Weights of a small contrastive audio-text model.
Training: muon at rate 0.0022, 9500 steps, batches of 256.
Rows from block 3 of the audio encoder of a small contrastive audio-text model, named by matrix and row number. Rows with one number within an expert belong to one neuron, the router's apart. Each number is 128 + 32 x the weight over its row's rms, rounded and kept within 0 to 255. All counts start at 0.
Before each expert's rows are labels from the 100 clips, of 14848, where the router gives the expert most weight on average: "responds to" is what is common among them; "peak in band" is the frequency band that holds the peak. Only what is clearly more common there than usual is listed. The data: chords played on synthesised instruments.
# router: router (encoder.blocks.3.mlp.router.weight, 8x192, trained with AdamW), inputs 0-191
# up: expert up (encoder.blocks.3.mlp.up, 8x192x192), inputs 0-191
# down: expert down (encoder.blocks.3.mlp.down, 8x192x192, transposed), outputs 0-191

# expert 3
responds to: arpeggio; playing: arpeggio down; horn-like
peak in band: 1000 to 2000 Hz
router.3 [147  99 134 142 109 206 139  58 155  90 162 155  92 107 141 135  89 202 173 130 129 122  99 102 139 118 112 114  78 163 108  69 108  92  81 158 110  94 177 168 177 149 178 159 153 167 136 163 128 128 135 172 157  96 148 169 123 165  87  93 123 124  94 143 106  92 142 161 142 159 136 102 147 142 135 110 119 158 209 146 169 128 156 124 157 115 178 139 148 107 136  91  85 175 172 157 157 218 117  83 137 163 180 160 142 198 121 169 106 130 108 126 131 137 148 126 140 146  66 152 106 126 159 131 129 106 134 118  80 185 111 138 141 121 137  73 130 140 136 149 108 144 185 136 122 132 122 150 154 153 131 137 139 194  68 111 149 156 129 197  96  90  70 158  38 156 175 170 136 145 165  83 123 115 146 129  89 156 158 170 120 134 122 147 118  61 132 133 175 117 121 135]
up.1 [138 124 168 127  87 125 109 143 104 141 173 122  84 159 130  87 126 148 147 143 127 130 135 127 140 131 131 132 143 107 119 150 129 153 125 123 152 128 115 137 148 113  85 163 183 136  90 102 128 101 117 175 111 110 116 120 131 175 108 106 108 210 138 100 165 163 177 102  29 140 102 135 121 152 102 141  70 136 133 144 148 193  65 126 109 154 103 177 171 170 122 115 112 145 138 107  93  91 126 105  82 144 116 134 117 113  97 133  81  83 117  57  59 142 164 128 151 148 187 118 168 132 186 113 137 219 151 118 118 162  98 120  87 142 132 126 106 121 144 106 165 157 183 139 112  76  86 118 133 172 127 145 146 107 194 102  79 118  95 134 153 208  35 157 122 123 164 140 130 115  65 158 159 126  80 102 109 124 173  52 115 114 146  82 141 123  98 107 166 168  44 123]
down.1 [101 129 118 165 109  72 126  90  90 153 153  81 119 101  86 170 150 106 154 101 152 166 135 179 124 168 123 181 177 151 137 132 114 122 149  69 125 114 114 110  76 100 163 114 132 140 187  98 136 185  81 118 120 212 158  96 113 181 130 102 109  78  95 135 115  67 167 124 128  91 103 100 151 114 118 101 142 156 130  71 128  80 119  83 109  90  84  98 121  78 199 124 182 100 155 115 166 187 120 137 147 189 146 139 207 193 130 116 134 146  80 109  79 148 115 125  89 103 136 174  95 145 115  67 114 101 119 161 168 105 150 156  92 119 164 137 122 205 191  90 132 174  58 128 141 128 107 103 170 110 124  81 131 140 111 171 150 112 158  85 156 150 143 147 123 109 132 122 134 152 156  85 141 108  77 139 151 146 133 166 165  89 172 103 115 141 138 104 118 114 144  91]
up.2 [159 139 119 119 159 114 150 167 110  98 123 115 128  94 150 138 100  84 134  85 173 145 148  97 178  89 193 152  60  52 150 122 123 170 127 139 171 125 104 123 104 121 118 181 119 199 105 131 157 126 103 104 140  85  89 149 133  67  96 151 133 106  90 147 127  82  80 113 125 140 147 185 110 187 132 150  90  94 121 113  88  86 176  74 144 152 107 117  83  81 116 105 129 175  79 211 174  58  77 176 102 150 115 167 154 106 112 151 110 138 157 142 116 146 168 170 139 171  93  78 134 131 160 106 155 141 112 209 136 149 154  99 114 126  79 153  76 119 163 120 129 149 131 107 108  95 112 159 130 106 104 146 101  75 137 198 127 117 149 129 146 150 149 175 140 100 147  88  77 117 152 152 108 107 115 181 121 145 136 180 160 113 150  66 147 111  87  85 158 183 104 137]
down.2 [ 95 148  98 182 207 133 143 160 109 118 183 124 114 168 143 108 105 168 128 112 112 108 130  91 163 125  69  84  94 130 122  97 135  82 174 152 154 123  85  97  74 111 112 106 107 106 110 119 136 142 127 104 117 117 133 115 142 152 192 100 149 183 166 137 149 142 113 130 129  98 123  67  57 116 125 124 104 162 175 100 165  82 113 109 119 106  59 173 152 122  97  93 125  66 148  66 157 132  94 186 142 121 140  99 136 192 100 132 147 130 119 154 107 115  81 187  82  98 100  87 132  52  79 114 123 142 142 126 188 135 114 180 139 188 147 218  89 138 137  94 102 165 122 113 136 115 153 163 144  90 151 153 165 117  72  86 187 156  80 137 135 133 152 119 109 104 129 116 118 116 122  96 107 120 167 135  60 185 149 146 133 122 146 149 163 136 165 168 165 158 171  72]
up.3 [143 200 171 162 153 127 117 172 126 127  99  97 151 166 139 109 107 114 103 114  49 155 115 120  90 134 146 145 136 108 139  93 131  94 139 167 156  49 129 101 148 145 133 105 166 166 142 114 139 116 128 129 169 125 149 119 161 143 159 164 113 160 123  81 141 154 172 116 166  99 109  42 162 108  84 156  84  90  99 120 132  84 111 112 160  94 138  92 154 109 113 122 181 180 141 149  93 126  92 129 137 109 136 103 133 131 144 118 159 110 108 163 121 123  83  94  73  83 134  66  50 154 153 152 139 131 111 131 115 138 162 111 150 161 186 118 113 124 157 129  98  79 152 154 127  97  88 135 186 138 147 136 174  95 111 128  66 130  65 162 181 143 122 130 122 105 176  63 186 113  91 177 195 136 215 137 166 132 145  89 143 157  62 110 179 144 180 103  72 162 147 107]
down.3 [ 67 130 145  70  93 123  97 140 145 185 135 153  86 140 122 157  80 160 120  93 147 108 102  98 119  95 133 128 179 161 140 159 146 116 105 149  98 170  84  79  69 122 118 103 155 129 127 121 185 137 114 167  84 123 118 150  94  98 119 122  85 192 130 184 104  79 155 130 178 106 126  67  78 110 198 122 171 186 162 127  72 136 126 119 160 137 145  90 124 155 139 110 107 109 159 134 137 190 121 104 171  58 143 127 186  69 208 146 131 106 128 172 145 121  78 123 149  91 109  50 130 168 167 100 142 151 122 150 150 190 126 101 103 119  93 155 170 142 109 139 123 113 128 146 161 129  95 109 159 129  92 131 112 113 182 105 162 119 142  98  49  98 141 139 138 170 142 130  98 113 122 125 106 131 117  65 174 135 160 129 139 183 121 164 123 189 160 143  85 168 121  66]
up.4 [117 176  99  45 126 177 125 126 101 177 129 151 139 147 109 118 100 147 154 133 134 170  96 138 159 145 188 166  79 165  93 123 127 142 156  63 122 106 126 113 153  92 176 137  82 124  96 144 172 155 190  90 125 188 182  52 145  73 148 139 102 118 174  93  89 147 141 131 157 103 101 107 149 122 104 117  91 148 115 156  82  99 104 107 176 107 129 113 180 101 154 137 152  79 132 211 119 119  93 164 159 123 135 151 173 135  95 146 197 111 144 116 187 143 138 138 118 104 124  74 140 156  63 132 127 157 113 129 155 142  79 105 203  96  87 121 144 141  91 149 124 203 131 107 149 120 127 113 179  74 131 101  76 142 231 158 112 106 145 111 108 127 105 192 106 133 128  98 119 129 149 145 104 147 107 126 114  88  69 131 167 156 115 128  91 147  89  92 120 142 121 115]
down.4 [ 64 173 174  92 179  88 188 187 169 130 144 183 131 170 128  70 170 124 127 116  81  54 130 150 156 110 171 141 119  69 128 121 167 128 133 109 148 183 187 120 149 122 105 147  90 119 141  76 159 116 135 130 112  89 130 120 147  87 144 144 140 103 132 156  99 142 114 130 162 115 121 103 217 158  99 102 152  66 109 118 159 109 151 124 220  98 120 131 152  74 117 121 176 148 124 142 105 103 124  97 149 142  87 135 130  77 152 168 161 131  98 126 144 166 112 212 140  95 120 108 129 133 160  89 134 124 194 129 111 151 114 135 152 163  81 111  84  62 122  79 152 116 156  76 132 126 117 140 119 156  99 169 177  93 104 126  85 143 139 119 122 142 168 165  73  66  92 145 124 119  92 124 114 122  84 152 141 134 125 159  55 155 109 119 145 152 110 148 152  76  61 106]

# expert 7
responds to: thin (high-pass); white noise; pink noise
peak in band: 1000 to 2000 Hz
router.7 [103 106  65 124 108 126 161 123 143 119 129 139  87 134 123 148 132 138 179  51 123 110  75  77  88  99 119 152 111 153 109 134 156 119 138 158 157  93 109  99 127 162 143 122 143  53 146  85 177 150 155 127 152  98 172 164 141  93 119 140 161  90  97 121 189  82 163 139 153 188 111  69 139  97  74 108  88 151  74 128 126  73 139 163  98 103  86 115 168  62 132 157 140 143 124 161 181 152 123 108 131 125  91 125 193  87 172 114  95 163 156 127 113 132 105 161  68 183 116 192 147 107 175 149 142 104  86  98 152  98 114 102 150  98  91 125 177 117 180 137 150 156 166 108 156  88 138 184 158  70 111  90 133 102 100 117 112  79  68 153 142 159 126 143 131  96 185 114 162 108 140 110  46 113  80 180 149 146 140 121 148 157 109 101  87  92 169 124 162  93 144 144]
up.1 [112 133 166  91 109  71 156  96  90 149 176 153 122 139 115 120 175 146 206 136 138 113 174  99 127 101 152 123 172  75 108 168 104 120 166 101 106 118 150 140 130 174 129  58  87 130 143 102  77 116 114 148  88 123  95  72 149 126 102 114 124 137 122 144 116 137  70  91  91 187 123  93  86 108 116 118 118  99 136  86 124 107  86  54 154 183 166 104 148 111 146 185 144 138 185 166 173  70 117 125 136 137 169 113 124 199 112 168 127 124 124 165 140 178 113 157 150  88 168 144 121 141 130 128  77 154 112 160 116 133 113  90 120 153 127  73 114  35 100  81 136 149 119 161 134 184 117 135 165 128 218 128 133 105  99  66 132 149  98 112 132 155 135 150 180 103  78 162 151  85 190 175 115  61 153 130 144 106 139 117  81 108 136  95 141 168 167 160 154 120 118 111]
down.1 [129 100 138 139 129 109 106 139 106 114 132 129 136 122 159 168 111 110 235  75 148  86 128  82 118  68  84 135 133 151  90 137 150 114 116 164 141 139 145  84  97  97 113 137 155 176  76 164 124 115 167 133  81 149  88 180  84 153 161  88 121 125  87 153 139 127 136  80 178 113 135 111  62 153 134 150 114 181 132 175 128  67 169  78 163 110 114 132 140 152 116 165 144 116  94 113 131 138 100 170 204  79 167 149  80 141  76 155 109  59 121 152 144 150 121 133 126  92 131 161 139 114 139 164 110 136 209 108 119 112 140  79 122 153 125 129 130 164 115  66 186  90 163 104 150 118  83  59 130 102 132 107 126 175 195 155 101 160 134  80 134 114 157 153 136 143 135 130 150 127 103 111 141 161 149 168 180 177 111  81 135  62 104 164 116 137  69 187  80 116 158 156]
up.2 [124  95 157  84 132 141 170 114 111  94 130 163 191 115  79 156 137 170 142 101 148 195 101 148 138 169  80 104 163 127 109 128 125  76 188 130  96 109 112  83 122 102 173  96 128  75  86 156 140 195 116 162 114  91 147 124 119 100 132  53 105  87  45 172 144  73 130 200 135 136  86 119 159 128 159 138 186 126 125  95 137  71  88  88 117 104 187 180  77 118 115 133 146 147 206 114  98 121 129 140 183 121 143 104 115 129 140 145  95 162 165  75 130 167 106 179 169  97  81 159  61 120 102 123  94 162 160 134  75 101 142 187 138 168 146 135 131 108 169 148 139 152 152  62 101  95 201 135 119  97  84 109 159 131 150 155 129 148  98 109 119 136 101 129 144 107  99 177 138 127 128 147 159 149 129 131 165 142 149 150 122  88 112  76 139 182 135 129 128 104 139 112]
down.2 [108  86 144 137 158 147 136 112 135 146 174 127 104 152  61  95  63  88  76 132  97 100 152 118 138 151 155 146 162 191 107 101 109 155 154 107  72 128 109  87 151 179  90 144 114 140 168 110  90 148 112 142  90 148  90  94 181 139 127  86  78 135 115 132 121 178 179 175 103 112  96 116 157 141 133 128 174 126 125 178 169 115 125 195  67 102 106  89  99 166 124 205 122 115  98  71 146 112  88 116 174 126 180 127 128 136 192 124 109 117 103 102 143  69 125 111 110 169 169 101 141 194 193 174 129 114 165 141 120 123  86 117 101 155 138  82 149 130 171 136 135 179 150 136 106  89 136 114 121 125 176 132 106 161 179 119 123  65 139 100 135 132 165  84 140  83 147  44 142 111 131 118 158 141  74 157 129  67 151 160 155  98 153 198 111 127 138 105 164 140 117  73]
up.3 [ 82 134 146 114 164 131  60 131  95 142  87  97  76 119 109 150 112  90 160  79 145 116 104 180 181 138  85 141 113 148 102 201 162 140  80 137 158 145 182 133  95 160 159 155 134 130 104 152 194 152 128  81 134  90 139  65 110 160  97 183  80 124  96 148  94  76  87  40  92 145 149 156  99 114 132 111 133 179  92 121 138 160 162 201 126 151 143 117 117 164 114 137 154  96 115 120 126 135  67 132 130 153 131  65 134 109  68 122 123  62 103 135 173  95  87  75 195 148 125 102 198  95 139 187 110 136 164 140 127 122 189 136 149  99 165 184 128  91 168 129 136  66 139 103  81 140  68 128 123 158 100 150 129 145 170 185 138 146 125 155 123 130 115 112 176 132 148 158 148  89 131 104 114 152 141 188 118 103 125 136 114 136 141 153 142  80 128 154 101 109 123 156]
down.3 [120 152 148 121 137 175 132 135 172 111 141 123 135 175 151 143 114 116  75  85 137 178 150 143 122 144 128  66 108 132 144 130  98  50 113 132  74  87 132 180 150 131 136 104 143 119 128  72  97 166 113  83  80 126 143 155 159 150 115 128 139 158 146 123 170 158  84 128 168  72 169 144 127  74 130 120 175 152 204 158  87 117 137 178  96 109  65 100 161  83 133 115 162 186 153 167 113  98 217 137 141 119 144 128 135 184 148  90 166  87 105 162 112  60 100 113 198  83 118 155 112 146 120  71 112 166 105  92 137 142  70 219  64 117 159 118 124 124  89 140 157 131 150 107  97  98  93 136 144 111 172 113  89 131 129 102 111 118 185  82 121 131 133 193 122 114 142  87 142 182 113 155 135 162 103 184 117 137 119 157 125 162 102 155 104 129 168 164  98 110  99  94]
up.4 [192 174 178 145 125  99 130  82  82 139 106 110 160 171 161 189  78 129 110 174 136  77 122 107 148  97  58 131 134 142  76 151 145 108 131 176  97 130 143 128 134  98 201 130 130 118 113 104 171 105 115 170 157 175 132 159 122 141 106 110 155 137 158 133 102 126 168 203  91 138 126 152  87 119  99 160 188 137 182 148  83  88 135 108  96 173 143  91  96 120 148 168 166 131 166 134 151 121 150 157 149 147 149 141  79 156 111  79  98  99  99 126 141 131 106 143 149 122  74  78 180 179 130 114 118 102  97 119 119 192 171 116 211 131 112 120 114  98 157 190 141 155 125 126  88 129 106 106 110 176  95 143 127 123 115 134 135  89 113  61 186 117 123 128 162 114 137  63 118  77  92 125 107 118  96  85 106 106 107 134 152 139 100 148 135 113  10  83 101 130 170 156]
down.4 [ 79  86 131 109 118 125 104 181 140 149  88 145 147 146 172 119 173 150 138 111 111 174 207 152 121  96  88 102 130 134 159 123 166 139  95 164 124 138  86 128  93 163  44 111  97 132 125 113 120 127  82 163 105  91 188 113 153 101 105  68 136  89 141 129 105 163 110 118 157 108 109 120 126 171 164 130 117 117 169 150  84 186  93  94 145 146 123 122 140 162  87 124 120 113 144 142 109 128 103 108 128 143 178  55 158 191  83 176  74 106  96 163 100 114 164 150 147 175  88 162 130 124 131 129 194 104 134 162 126 121  90 180 152 154 147  59  84 191  69 127 118 132 129  93 126 104 133  83 144 108 156 117  89 138 112 201  32 129 182 130 117 117 142 117 138 161 133 136 205 176 155 136 196 144  82 155 121 106  77 117 124  82 129 135 128 130 142 154 159 133  95  82]

# expert 0
responds to: block; horn-like; rumble
peak in band: 1000 to 2000 Hz
router.0 [175  65 110  27 152 129 172  70 116 113 101 145 118 100 128 122  67 129 151 101 141  89 111  79 140 147 128 109  75 121 176 127 122  54 145 144 156  92 170  81 177 123 101  93 200 118 153 100 141 118 126 105 178  57 137 118 131 112 163 127 129  90 107 165 137 143  98 162 159 130 112 134 140 102  75 127 163 165 113 102 179 140 173 159 112 118 122  92 145 106 163 173  82 161  85 164  91 113 114 134 115  89  78 160 126 107  61 193  99 146 114 139 140 142 115 136 140 146 104 155 128 114 162 137 160 107 128  87 141 124 136 110 127 103 121 144 119 131 143 179  86  95 170 120  91 111  65   7 124  82 120 187 115 164 142  95 155 143 124 148 186 118  94  89  92 184 169 135 120 156 124  88 140  98 116 153  89 165 114 124 144 164 127 129  97 137 153 153 146 105 182 123]
up.1 [167 171 136 120 148  81  90 125 169 173 117 179 149 167  81 139 118 162 139 125 185 147  58 131 103 100  67 147 136 146 142 151 111 101 116  45 151 156 103 152 133 130 108 140 126 157  87 135 148 132 140 196 113 172 142 140 107 118 122 133  88 146 158 101 122 123 192  74  97 112 115 165  65 119 150 167 108  92  65 129 128 101 135  77 147  97 150 104 144 113 104 103 113 135 110 154 127 153 127 211  96 188  88 161 134  88 122 151 134 129 130 170 144 137  72 165 172 130 109  96 140 191 144 154 169 113  87 120  95  40 117  75  62  52 158  90 188 159  36 120 122 138 133 124 128 185 106 133 174 147 135 114 145 116 126 144 154 104 141 166 155 113 164 112 110 121 136 159 130 125  80 101 170 184 112 156 165  97 122 126  97 139 134 173 125 149 130 108 139 109 181 111]
down.1 [145 137  94 132 120 124  72 126 132 172  79 137 129 130 139 110 162 139 106  98 151 151 144 107  89 124 155 125 147 164 125  85 148 164 144 111  92  61 132 123  76 132 166  65  85 121 130 126  95 171 117  94 204 117 116 168 107  77 122  94 132 148 100 126 144 112 144 164  89 209 140 147 136  72  74 174 103 127 131 174 146 161 100 165 102 176 129  88  87 148 173  66 135  90 113  21 110 123 184 121 132 149 100  98 135 183 106 198 105 108 134 160 118 108 147 131 181 114 137  98 136 132 155 110 165 197 153 141 142 158 147 150 167  78 138 138 123 138 136 139 114 107  92 137 157 157 141  99 102 120 182 193 102 163 134 105 127  78 218  88 142 116 139 152 103 154 135 121 108 169 142 124 156 136  93 185  82 109 157 106  86  55 102 156 125 159 144 121 181 145 140 151]
up.2 [160  84 136 143 111 154 103 165  86 194  62 119  78 115  38 132 140 116 136 157 149 125 118 152 111  96 155  74 131 151  86 148 127 104 164 194  91 145 118 126 112 122  79 132 105 148 212 177  72 120 137 105 139 165 131 114 115 143 110 170 155 159 178 113 155 166  99 170 144 185  85 154 157 109 104 142  79 149 109 172 129  99 137  80 181 189 145 129 150  97 162 130  98 154 129 129 161 136 111 139 111 171  88 148 142 161 124 161 155  99 119  94 146  86 117 103 115 121 170 123 143 161 107  98 136 142 136  98 193 172  98 128 116 190 106  81  91 168 102 123 129 184 112 127 120 106 101 144  90  91  73 117  98 177 155 123 148  58 123 185 127 174 138 116 130  87 182  94 116  79  97 174 115 127 146  91  87  93  89 136 110 168 105 153  69 145 131 138 103 130 166  67]
down.2 [106 126 136 116 109 161 114 124 151  95 185 166 110  95 110  87 117 146 109 104 114 110 199 139 107 135 112 118  76 137  94 107  74 108 144  86 105 163 149 171 130 141 140 119 139 111  73 130 129 153 163  96 138 153  85 113 136  71 105 148 172 104 126  98 137  63 177 108 152  71 134 139 106 171 106 159 136 133  67 127 138 104 151 152 105 115 118  56  81  70  80 177 154  74 136 172 129  92 122  51  76  94 172 157 169 181 133 174 131 141 139 128 154  92 156 123 137 162 165 185 123 130 133 157 130 136  95 121 129 139  57 180 120 133 193 130 144 138 125 163 146 111 133 118  95 163 170 130  85 161 178 129 194 162 193 124 193 130 119  98 154 118 189 160  81 173  83 122 145 162 141  99 149  99  84 157  87  82  97 128  98 136 175 103  80 144 132 128 136 134 120 182]
up.3 [ 95 136 135 117 110 120  88 148 129 132 141  95 114 149  79 149 151 134 144  90  70 130 132  70 112 110 111  78 154 103 134  98 138 109  92 133  57  91 110 134 156 152 191  54 104 195 129 138 113 126 112 102 190  90 185 143  81 126  99 144 145 157 110 165  84  92 164 142  96 159 175 109 123 157 130 144 142 126 143 176  77 133 151 171 141 215  99 143 135 195 171 158 149  80 107  61 116 147 127 137 164 144  71 151  95 146 147  84 144 129 135 141  69  73 157 104  85  84 171  97 111 151 118 106 103 159 136 190 150 110 153 116 193 118 121 141 177 149 139  89 157  88 139 131 167 112 139 112 102 130  91 108 150 161 130 135  64 153 105 118 129 167 150 154 124  61  95 141 138 136 101 180 140 128 121  98 189 171 113 171 124 145  66 144 123  89 116 143  82  66 114 171]
down.3 [106 173 167 167 147 132  81 169  74 155  97 112  92 154 127 115 101  94 148 150 136 154 110 150 108 125 102 111 154 186 123 147 148 100 130 195 148 174 154  89 155 155 168 123  89 169 129  89  84  78 110 145 138 115 192 106 154 118 163 132 105 112 159 130 156 147 111 145 122  87  91  78  80 107 148 137 102  76 139 163 136  95 135 167 162  95 104 119 156  92 141  88  57  68 185  62 192 126 141 100 139  97 156 207 134 143 136 135  92 134 149 136 126 133  91 124 128 110 124 178 149 160 164 114 129 110 102  89  96 177 177  75  85 131 142 184 180 105 100 143 147 141  95  72  66 160 135 148 147 112 105 141  69  89 120 127 131 132 108 161  97 152 156  70  78 153  85  86 145 123  92  97 159 150 110 129 117 110 170 137 158 152 142 124 163 120 104 230 106 156 156 107]
up.4 [133 145 168 131  96  88 135 104 121 131 144 151 108 137 141 148 109 164 154  92 127 118 151 138 162 132 126  77  73 162 114 111 115 110  79 113 203 116 106 177 191 125 130 193 135 132 133  88 139 110 101 151 179 127 190 131 128 115 181 130  84  99  53 178 111 133 128 140  85  89 164 135 154 127 195 169 168 139 121  89 103 149 111 136 140 131 134 172 100 137  88 107 170 135  79 198 136 134  95 112 127 138 150 161 182 126 151 156 166 111 178 119 120 102 131 146 126 186 127 155 124  89  90 142 105  81 133 130  88  99 206 205  55 125  92  93 207 149  82 135  73 164 119 127 142 149 147 123  76 116 106 126 125 106 136 159 121 117  83 165  62 143 160 148  98 104 138 157 105 132  98  45 128  89 128  55 121 153 119 124 143 144  52 133 138 121  91 169 134 114 114 141]
down.4 [ 81 119  95 175 152 108 156 127  85 169 152 214 122 143 119 111  99 140 137 111  67 118 158 135 109  87  28 177  88 111 155 122 168 138  97 132  92 103 125  76 130 173 139 220  99 144 102 213 136  87 104 147 160 138 158 121 127 166 146 161 154 107 191 151  87 116 149 121 151 113 165 113  84 127  95 109 121  74 102 129 134  72 138 129 120 168 114 103 151  82 178 131 121 114 118 146 134 159 124 161 185 168 121 176 152 137 142 122 110  95  93 110 165 128 147  80  94  94 126 107 124 187 138  78 123 142 116 116 136 151 116 124 167 176 117 162 138 113  97 142 133 102 123 139 133 135 104 142  76  49 136  23 153 143  92  95 127  55 103 107 180 140 150 137  88 142 115  98  95 145 127 103 170 116 120 100 113 118 174 121 127 148 179 168 143 144 178 129 103 155 123 180]

# expert 6
responds to: playing: arpeggio down; mains hum
peak in band: 250 to 500 Hz
router.6 [ 79 165 129 159  80 123  62 114 129 131 133   0  79 185  94 123 213  80 119  97 141 125 159 100 159 114  90 118 188 165 183 180 184 139 145 152 115 141  89 114 108 144 166 123 132 140 117  93 154 147 132 119 121 143  73  94 123 156 166 141 213 166  97 118 150 158 169 134 142  97 130 135 127  87 141 157  96 133  66 149 109 138 110  89 156 172 106 162 128 116  89 146 173 163 141 148 163  71 105 159 133 131 133  98  95 135 142 105 127  87 160 174 105 103 133 114 148  86 147 133 138  80  84  88 152 127 128 119  94 144 172 157 142 125 164 113  82 189 127 147 107 138  77 109 160  96 148 121 101 164 157  94  90 115 141 160 125  84 106  78 156 103  98 110 159  99 135 126 109 122 136 156 158 114 143 108 128  43  75  94  57 147 133 133 119 152 139 121 168 153 160 156]
up.1 [118 120 124 148 140  93 164  97 113 189 120  55 115 124  89 148 146 149 164 115 146 182 134 153 137 195 129 111  75 166 138  81 118 128 119  95 148 146  80 209 176 116 191  93 114 163 141 109 138 134  98 104 143  87 141 163  86 126 168 140 106 126 183  76 106 158 106  74 126 115 154 144 200 179 111  99 112 174  56  98 165 157 120 147 119 113 133 130  83 139 146 134 150 115 114 165 125 110 107 123 109  94 176 140 175 147 131  60 156 180 160 100 124 161 126 147 100 127 136 147  90 144 163 100 149 136 146 177 115 119 117 108 161 138 161 117 131  72  93 167 127 138  86  33 100 160  90 112  94 170  82 171 139 126 117 106  81  99  96  74 122 114 107 149 155  95 150 143 141 180  91  91 150 164 111 186  65 147 145 158 135 128  92 145  56 113  99 190 137 126 121 149]
down.1 [175 112  52 191 119 123 110  95 139 115 120 150 143 144  56 161 134 131  91 110 129 159 112 143 172 104 183 151 115 107 135 166 158 134 167 124 210 132 170 161  94 104  75 150  83 174 185 173 120 144 103 148 128 205 156 105 101  92 113 112 110 158 126 133  76 116 120 173  84 119 126 124 134 155 103 147 125 143 113 109 156 104  91 133  83 180 137  94  97  99 166 169  70 123 192 138 100  89 159 112 147 139 135 162 108 132 130  93  83 145 139 125 154 163 138 122 128 169  74 110 151  96  53 164 116 127 131  61 144 133 177  82 128 147  57 124 161 134 129 142  92  78 135 108  98 111 140 108 118 107 133 167 132 119 163 180 163 114  99 127  88 122 105 125 156 108 131 121 212  77 164 190 110  66 112 113 141 104 164  59 132  71 186 119 120 159 144 138 138 142 120 159]
up.2 [118 116 162 101 137 152 127 180 149 184 118 130 147 137  92 148 170 115 134 129 137 199  66  74 125 115 185 146 137 115 140  88 142 104 113 161 150 149 102 104 150 141 116  87  91 175  76 108 110  87  68 157 148 127 152 115  72 189 214  40 137 149 155 146 190  76 147 133 100 134 101 131 128 104 141 154 156 116 154  97 153 145  81 101 145 125 107 143  58 144  80 147 101 178 170 129 106 101 121 134 111 142 161 123  98 174 182 225 137 121 112 135 188 168  98 108 132  68 120 128  92 110 154 153 155 120 191 189 145 119 130 134 105 140 116  90 102 148 110 144  86 122 138 103 145 137 109 138 128 100 146 101 129 108 162 126 111  91 135 121 134 132 180 108 138 157 128  71  96 137 107 119 181 120 100 166 136  87  81  74 103  80 132  59 139 145 119 110 124 129 168  45]
down.2 [180 137  60 201 176 147  92 109 109 133 142 100 142 132 113 119 109 131 104  54 104 106 163  77 140 167 135  85 113 209 113 150 125 139  75 107 184 105 170 114 123  95 131 137 103 102 112  83 113 178 138 110 203  90 114 113 155 112 137 184  74 146  75 155 135 167 139 121 111 168 157 166 106 165  88 130 141 101 119 102 143 128 149 100  95 121 159 125 132 134 152  95 113  96 115 153  80 118 167 149  99 130 139 130 146 117  87 124 101 100 110 112  92 202 145 155  92 150  95 124 141 135 154 116 134  55  98 117 150  80 157 156 127 110 138 167 103 108 147 106  61 100 146 173  69 144 140 139  86 193 179 100 119  72 160 158 162  94 104  68 176 102  87 164 127  87 166  94 163  82 165 157 151 116 126 128 164 184 118 115 154 136 176 127 162 147  82 148 138 167 101 176]
up.3 [209  97  87 141  96 113  94 105  61 151 118 120 126 105 146 209 143 139  66 150 111 163 150 112 137 148  96 106  77 158 209 147 141 150 169  95 145 162 164 134 163 132 157 103 103 121 193 141  98 136 139  83  85 175 106 138 138 105 154 108 107 103 166  75 158 131 159  94 145  95 151 108 126  82  84 156 142 101  84 147 175  76 100  93 113  87 127 129 126 197  95 159 166 131 129 129 117 111 104  83 138 144 108 162 166 102 122 203 148 145 140 141 143 164 127 148 154 141 194 149 149 148  98 155 106 119  87 104 202 156  60 109 152 142 115 109  83 190 105 134 170 134 141 127 148 109 117 176 134 138 134 156  98 182  77 101 115 103 110 161 118  76 108 144 170  90  78 164 110 100 136  95 126  81  99 183 122  92 133 129 142 177  83 104 107  66  99 127 161 142 117 106]
down.3 [146  95 103 120 126 139 142 110  79 159 111 185  60 187 131 102 106 132 178  93 166  81 162 132  97 119  64 109 134 144 151 106 155 118 109 114  85  75 140 121  87 123 135 150 148 168 162 108 145 134 139  87 174  19  42 119 124 129 152 159  96  94 159 117 149 185 113 104 133  95 134 128 117 150 154 158  85 140  88 138 109 156 136 131 114 236 121 140 177 110 170 120 135 154 128 123 168 133 197 127 121  91 145 107  92 139 133 122 124 134 167 154 172 120 100  99 116 137 133 115 147 114 132  85 160 159 137 121  86 128 128 131 136 125 122 124 159  80 141  99 111  85 132  56  98 121 168 179 119 143 194  96  95  81 120 138  82 180 147 100 132 149 124 174  41 175 120 143 129 172 109  79  83 156 148 102 191 120 163 161  89 123 119 148 125 174 176  93 144 115 163 118]
up.4 [183 121 151  96 128 151 149 112 139 127  81 195 144 107  95 120 171  94 163  76 152  99 106 182 149  93 128  85 105  67 115 144 150  94 146 130 111 131 117 126 122 153 104 119  98 102 121 145 172  87 136 161 142 164 167 158 122 138  51 181 142 156 163  75 112 114 115 154 189 114  89 128  98 179 151 134  79 130  93  80 172 128 181 123  96 172 102 107 160  65 163 132 125 105 178 125 146 130 177 140 128 178  78 149 203 130 133 183  54 181  88 138 153 137 162 120 160 123 112 147 108  64 161 137  97  94  93 131 127 153 136 117 125 133 110  97 115 167 130 135 106  88 183  99 144 171 118 119 152 124 163 101 156 139 174  97 113 125 104 128 160 135 127 138  68 136  98 161 173 108 141 170 132 100 171 105 212 104 143  36 126 107 128 109 154 119 101  66 141  83 132  94]
down.4 [109 112 168 101 137 101 119 117 180 141 187 165 111 143 106 100  99 118 120 144  97 206 137  85  96 114 132 134 151 148 154  86 147  82 162 171  72  74  95 144 103 187 111 112 121 116 146 111 100 150 140  73 120 150  99 161 159 122 116 154 114 113  80 202 152  81 156 133 122 138 113 104 118 113 154 139  99 110 175 106  52 143  77  54 145 176 104 146  93 159 153 164 146 154 132 100 114 140 120 174 157 134 146  98  95 106 164  70 190  78 142 183 109 137 112  66 135 152  58 164 149 183 164 143 155 111 149  97 107 151 140  93 141  76  88 143 113 138 124 107 133 128 124 133 193  84  77 127  91 129 164 179 143 154 132 141 113 104 107 169 154  94 118 105 182 161 154 154  98  56 165  92 153 147 124 128  89 146 149 119  88 130 117 111 206 116  81 162 159 177 136 139]